Weights of a small masked spectrogram model: encoder arch vit.
Rows from block 2 of the encoder, named by matrix and row number. Rows with one number belong to one attention dimension. Each number is 128 + 24 x the weight over its row's rms, rounded and kept within 0 to 255. All counts start at 0. Numbers have three digits each. After the name is the row's rms in percent of the matrix's.
# q: attention query, key and value (stacked) (encoder.blocks.2.attn.qkv.weight, 576x192, the q third), inputs 0-63
# k: attention query, key and value (stacked) (encoder.blocks.2.attn.qkv.weight, 576x192, the k third), inputs 0-63
q.97 118:145140132118144156146139141126125156135154145077129137138122138129138125148176072134101137166130127165129138122101148096122115118096108131106149134147106103104089105134124150132159144085144125
q.98 110:163142125154157178124142121113139156154130104082118106171118123111114112133151097131155110148081135102097125136141141136125170118097146125095123111108094100126108154140178115160094128136186121
q.99 111:176138130132118122130172162150104140081108129153094140164162084076101147155115084161163102142132114145138132119123146129168123116117116109120123166111122147096135144125146123134146142153099102
q.100 106:096082143146111127134155148136156115104121110178158116109096170073111188154121139145143111124102124156158098129160134149103134115102114090088176146149139155158127150095138124132201131117125081
q.101 109:175141154151106121114125165180117110098123134135121151161138135136151118106127151151132132141094148155145098134143160167132100115094095119134096179123107086065102160117092123093132091112132114
q.102 108:109126127143143127131139097143101101161127113143108137159121137117181147133102155118127146136101135182135067122114097097130140133152149129133136168151128120075135099118110134110090158105142159
q.103 102:121100189115165092128122130124103148113113150133104136137111150147106111125185157131138116130094151119145152140152143176095126153148131127166145165157085134114143150107147104124117085144143120
q.104 102:121139143142148132123126137171085162102125094151143143129161123129099100115121112106176129118128123172114124125125137147143142163133110162078151078124139134108142132147138141115087150106143141
q.105 105:154120139119149140167108136125140138152149149105127112092097130092144157170141158096155150133157125130133102085124084102164134141130122139158122080119124131159153104130116121147117160150110124
q.106 109:145107155169130119090129139138132104138143155079123161135131102118145159137110133124139153092116121139103117103165139124121100092149135109086136138124137155145146147154146135142116125160112136
q.107 105:100131137166111112126154094123117090137104093105151147126111136127098143156100155138160117072148134120137118147157094126158083155143159152152156087125184130149105115141100141117101123104107089
q.108 115:175135117086136122146170133124139122124153147132170095105134122155107159134191116144117134144101111124122140132142156127094127132087112134114104161092121125101086108121140112103112137125171142
q.109 103:184140123124125146129153132099149161169117131136143133118142144119113139109138108102106139111105123143128160133138139129160149121145117124104122115129097130178164134118148097127089145092156126
q.110 108:104084102120119118144156160102121157135121116121126136156110119128145118100160092095157149108148149154136115121151139156137125149141148144105133150102111134103108134100107131151089090135112150
q.111 109:187127151119161109100139144134112127161117151152161159154148108152153134119074104156130125146153144119128086163159119109148115138145121140136128141094112158128164123105108149120125147141147131
q.112 098:052108105114131094131147152132136154170129151146139103121133161141130164101152163155172136148138082096136124135145169117131138087158098109128146121121100141136104135100147101132116122150142099
q.113 108:098082136142152081118148088124135098173098075138157147077138119125132099113148148125128084140145154137103146149108109085130130157116090113131155073113149120132137155128158149130127102098135138
q.114 109:106105138133126143123116123180151111115105098090156146060096103144125119122125156199099125128145156149109102114131142161117151137130121146145126069093127120107168117142100161094127160166157073
q.115 106:071148139152104132105095139094108110126142130120163130111133138128097153136111133113099111126158115103111113139124146065143116109099114144146158093116137173118152115163152143155117110143110148
q.116 108:131094068136098068148117097150116126115137127145101149148109098104162089101096121152065158138105147098107116136099145173096141116133093084103139130145124099144119146137167149143134120120103108
q.117 107:175116115120141127133109114111144115129114140134161124110153125165129090148145152133179122108084145139117145106102185124163174109132118119162081135140126122159083154157114099161121106126098128
q.118 106:121162133113132128155133124162122132147117110110112136148151117163148117161133101145081147111153134163127148147124133148114135136101180119154105126115117145135128141115129168155169078144138128
q.119 096:084154086071100150139136153127110132176162154139112130097120143132125142107116127109126115118139110134095101142132106120155147169154136107156144086119135151153151096112159119120137144132145122
q.120 106:112122134134147132127127174142131175108095152096119135127094121159143094129128130088150154149145087123101115091126112111116183132146115111139134116130098098122143140090114092146092111111132106
q.121 104:131133131117110116154175115128150115146101115147084149129139143128101147126174118170128108145137104147135100151107110123133110122145093135119152186142135146139103115130154087168107136134116102
q.122 110:115086141117128147125120114155124109136148118180106118123132182112183103103136121135144167083155131095121116147128097138109110135139127139128135072143144088133151152100142121120135127124132116
q.123 105:165137127098111102158145142157100140150112108118134138091112144142112163114156111161100136078127135101095134145155130174138152126126162104148108142154120113093115088081137138117152134166150134
q.124 097:107079134180088153132109145149114152091155153139118146119104152143121139112147123139155179124156120113138143104103117127112109119129159135115109100110148122108119134138126096113098137126126151
q.125 097:138149120112134151111136137114156135149121145138120090135114108114140127153141180181152110158092114107112121117155121117152137148127122138135115118140144138123140156150139120139081132104117113
q.126 110:109165123084149118120156084148160128160153137152099119126139089155132102147140130122181141134184141113118077115164114136137100124105160123158118110114154142110148121129098162123138091157080118
q.127 106:135134138130130130100106156103116141144110148129153136102114113117137134146097187129129159097109110125156134135142106140133124148096124158149186087115104149098115133108133137143141173096148152
q.128 079:107118135128100117110110138162121108152128112117166126163146156136122102097115093178183087106134156097150097130151139137122100131183112085131106188155105124161140107108159115102133134147150138
q.129 071:197108139143154151136137110126145146146130142136114078133124158156139176115124140160061125141111112119077145119127115144096100143130147134114083166163133132082136129132100127107142107123129158
q.130 106:056074124095088154114142116150104121131121140137123176106146155155173086163105139143150146100126154104173131148057146154150168106154094133162139122122118026132116106132107108135115112110123085
q.131 102:119133173140115161129133130110182129133148160107128145116132118105119113163122082081087126154125120153092095090075140118091153151089098144111150109069142087151126131136147115141091138134133091
q.132 098:067111112107067120088084094093097137128129117120101128156091126090108126074157137165122126113118119161150134138104140157105136104148133145085140138124149107149132147132158124127095093136106114
q.133 100:187187147099121100110106102150080108082112111144147126099166135140093146139100101133162160141105110123130071122123125119127122099170084167119129151187162172141171106176109138097114167106110153
q.134 094:147128097114139109162095137099136103162148130138127134178082153120151098136126137092143121089099125143094141130108098102128136138112125088113136116113152155155115159121162128136127132089106135
q.135 084:130141121157153141113169116139109159144103132106148110117122127082118162140142139156126120122139115144132126149139132141108110158176094112054126129109090115126081112131094099133092091128113082
q.136 096:223179129146168161146178141096133158132117123127123145124126128090116144128157114110098127145128185147118132087082122143109142106171129139136100093120132126119133111103098155152138117108168156
q.137 088:122117117133174163170109129184142095140120130139133143142113158099150145160117162145096136134112169179126140107132132141133133077157145104118130165142154099120136137150110154108113156161139121
q.138 098:118118135131151133153132121109116163130129107138142146177161112091120113151131134127162121118141139122149122139111155136085127147164121098138156077074134133120128134133139125124117109185114122
q.139 087:179158134115155124124146115081116130128155145108098132149146136142099169142159124163182134113104145117099148111121150120142120112085154086109132149131133150112146139131109116112114136114164122
q.140 096:100101134104167121135116123132166085151125156172117144143090131112091138174114122107088149102093136119130132131152113079103130106125110148127148134147129161102153112156112157112164117121164149
q.141 092:134170114155151130112134093117130157151135087107125120117153107076110138110114124146167093178142069108153100108133157102100111134143141141121132120132126132152125149139141150112070112196145098
q.142 090:177152158106161151139176189159128120143140141106115140110144132134098118163132062089101121137078143172144105109151107127166149087119159112126159061109103137102122141095132111150144123109161127
q.143 100:066125099139104131105160156124098102110122139087158110153095101145166154121163144108137147144112122122111103149137126089101138169156111147119119150145123094136154106086171158100123169101112197
k.97 118:130124122150129133100117127140129135165121147118142137097143134143139109137134166109124111119114168117127118095136117098105153146148171148149097120098113145159161148120113128114141142125120137
k.98 109:125141141059111112111085089123107127145081095174097131130140147142133120142180136133156123137161149135139108106125125119112139132149139123136144142143174157116126108137098129121139157128123160
k.99 102:062063078124154144156123098103169122150126121112146133103139172144136112140120158107092151131122171122114151125130136182119074132131135145105106078083112111125101116151107118105106112102156136
k.100 093:154122116133193118151141162174092131125102125155120150136138117096125120120125179128098158138148139140144121085125148112128104115151097131107117124107146096146120115141129115137072148133122169
k.101 107:108114139083116126127129130117143124156123099106158126105135123133095102105114135076126113109140124133117139164118114105089159143113148147137140074133121109165151136151138155114128122129113150
k.102 104:147139120128106128126118138113150114086136103108151102120119118127125116125119120147109114132135083097091169145146150121126169117081136134158109104095138140138131161140134123108128121146147083
k.103 101:137136109101111121136144151143120109132151111151134139188166073101143102134119146140127177124125130146156150154089130112153101130103141112131103097076149125116103113155143159121101144150121137
k.104 104:121114105114151169122132111096153109111159142140113099124092112124166138165114149107096131149140128106142148125123142122123118076118143097171119143120101142154150087126108110120142129140130112
k.105 100:121141086136148113130176113144121133145111139133142120120134150134116129118122092151111115130137168090123130133124142131137138165109085142137118209140102142116120160150127115125124134066126092
k.106 111:127129120114126148135102143141113117141094129153122113104140159116126152096130127131137122151128131157172138121158128138146152156128134115106149134119097118112083107067146144088130097090143126
k.107 103:134132141112159144155129119153124136116138117137130099098151112112140129110143100135112118161141127141131155126129151114114178116122123121141140182173079102083167128156127114130119107117131159
k.108 113:053130131164106124117124107085106129120127111147086107140136135109193121104090118130133137122127132076116085127118108138149161137128144133139130109109134140142165145172108157153138133125058132
k.109 101:127106123102109130155095120159113135114156164124104150132149118149120114132142117135172087136137143124122100130113099111093127152105133185132166148136150110092148156163133137124130119148103124
k.110 112:158149153141130142100138071130137091127105111120067115187124096139119136126119161151129101129126105102154157110103114126119127119132128132149123079135162126113132143141167124105118125138107104
k.111 111:085146124107134136168124139103119125102129121109130106092118130115124131175138113112125162113092122119143149105097114146113146145092107120162101133142113095125111127148120121133119138103138122
k.112 098:237133129106146137159107110141127126091117108123147164116127120134134103106127131110090112119111135124138174107136110163138137131111164123104140135147157096128142122120138139119158123118102133
k.113 105:146175139164155156112082183136116125118167198134136111129136119096105113126096115090119130150126105135141121103132141158131131094116091159113111194157091088136112136137090142123153145151113174
k.114 105:156142118110105130107110120080115132155121102143088122134156168108132143126157113116120138098109086143140148106109140148108083146122159110128107216120148169142118166106134125147115133129126141
k.115 111:167141130166158128155115109147139140144123144141114101135113119135145123132120098134150134158123134137120123143133109165137134124155153079104093132148170109145118112063128080120143114117131122
k.116 113:134149153106157155136147144131113119154103141098098121109162120150110125152153114112154151111160110143185155114153100105124095095110146167117128122116126181131099121081069133165107127130114137
k.117 104:089135121125146142120140164163141113158153101112111127096105098103129172114111093123114130144189150129139113182158087154156105121111104123114127119125142124115170132107131147106130127153127113
k.118 102:118111133115121107124139110095127120117144152151089131138157103102123139120176140121153118116125125103136113119141112090124098127159105125172168110125113147095111108142155138114112131123124129
k.119 092:190118119134114098165108140121117122080118105133179128112129133130110134137088171181123108150153135145123088126120150123100146077121115149103071180136145141102158127126114090137129116084135114
k.120 107:162127128118071148104118099155098129152130142126138117106181137126099144115114145142106134111124141145145143122119112125119100122105107132129114135146177155111120133133116140112120197135147123
k.121 103:118112120138136119116102148132168110155141143169158109113125109127130126101078170110151153116115148133111179101179119144094154137113118167117102082146113123136164143122128141102160092127096144
k.122 109:146152104136141110116103155104130128119118125147121142079128113112103158129157148144124121152128100127128179110139166087130140111100121129132146197104108124119090109149074131123128133128142149
k.123 104:115088133116168159069131099094087118134133148137123082132120111103150136135123127125148155162120111102140157127124099158136119135113073134126124104121138097164142141166124116140100140105106127
k.124 101:156160141104140133118139074123141106130140082111146096121135069117134116140105144099093133112143136110169125159122130105139144139101106102172122149160126134153114090114142151141158125116119106
k.125 107:129102090149131122134103116147105119113125108133184160091103152078117111140126098100098134099152144131104119131126097154110144127124134134115102132132149143127164091114123122147125085136111104
k.126 107:129111096166117150140123133109114078091122125118113110113108171107133177129130130142113145130079094113153151121114109140133153118127135143145101141149106138123135119133160124152107149130176123
k.127 103:135118101114122132174099107144109147126133126119127113089118148168123135169154057116126153154125120149110096133081166112094143100144140120146132163126102100106167102122143122135115133118138109
k.128 079:120106132144139090156116151103138094140138167155127134173111176142105120108176077124154126120112146140105134119111111081189100103136125121109110163198108167165128117117100154117151110141104134
k.129 079:149171142085139176080113104127124127120138154159099105093124137154102116157136157152150143152095079117082109125132157141130087136129099150078146157136131160131141111093190107156172129138145112
k.130 105:046126111134105112171145118151093104109152093146169139172116138123118154114164127164124197106127191135111189144115181150154123111109151135133106103093130065103109108150083109134103118092141115
k.131 094:129139141190132137145135100098184125108123150136111166170143128117145126082188115138116110126131104157135121096098169195144152127143095138162088094122151152140142111099106107135123068133137115
k.132 101:088086076145097117152099120159122103170092133142116139135116163142159137130138121149160118123122113102155131123119108149116095146117146137158176113131116120140117147106133121129124149134148155
k.133 109:204163134128064082058119096071121138138123163114156138089142106143123098116121146168171137117169127144125121136147126137109103140173123138077088150155163165151122120139112137120174159112108139
k.134 094:144111106137094126140125093080105108156143103145110144139109123111132118149133138088126120089173124126135138120106096164115098141114149112097135124113152148142151114135160138165125095147122143
k.135 095:120127109178124161116169136173144127126136133103117124116164138113117197081114114044111082117161090147129144144114165094082105142162105157131107147119142160109126116120124132183109091109143143
k.136 102:186190159181158104108161119148124119186126141121125108169137161060132076142133140090143130143154126125165125087111145114098131089129079142132107123095097112122074085132107143115160149125120152
k.137 097:083094150137109108153150107134102088191135142103140126119139174125086150120130128124137126100112079145162087144107184119097142125150083170161144156140066134132129158057086117120167122097126088
k.138 100:092159110141095158129131161140123149125161140138124102133100160123161125129130141135149118123118146173073140121096079069102139089132126141154133061095108154088149119112114140141107116156125154
k.139 085:179160127112120090085135144107115136122155132130122146124153096124108114133096110131162141130133159117133141143149132153124111113128131135091130136144138144098140128137103145152100082171108134
k.140 100:121070137129112131085113119112120129147189173164158107150136098150142069161079171099102164106139139128157114133160161097125158131126128142130128133129127132119117101143119128133166154129109140
k.141 090:186125163117142145132145139104134107153155093114135135139149211099125125119111143099149098104151108146154142155114123117120124163142117129155111129134143121146132074129145140125091129139130132
k.142 092:163153155135168142156133163117146158122089121135124094201126093128120114137136090123141180119113156166122175117150122149144119095131120126151118109116092134148054106095137133132164122114110144
k.143 094:080061125132090112140145135047154096076160069107116124131124154126084158123152109108087141151135141120135162161142177174112111138125139144155131125183087172113108107144109107104137120087140171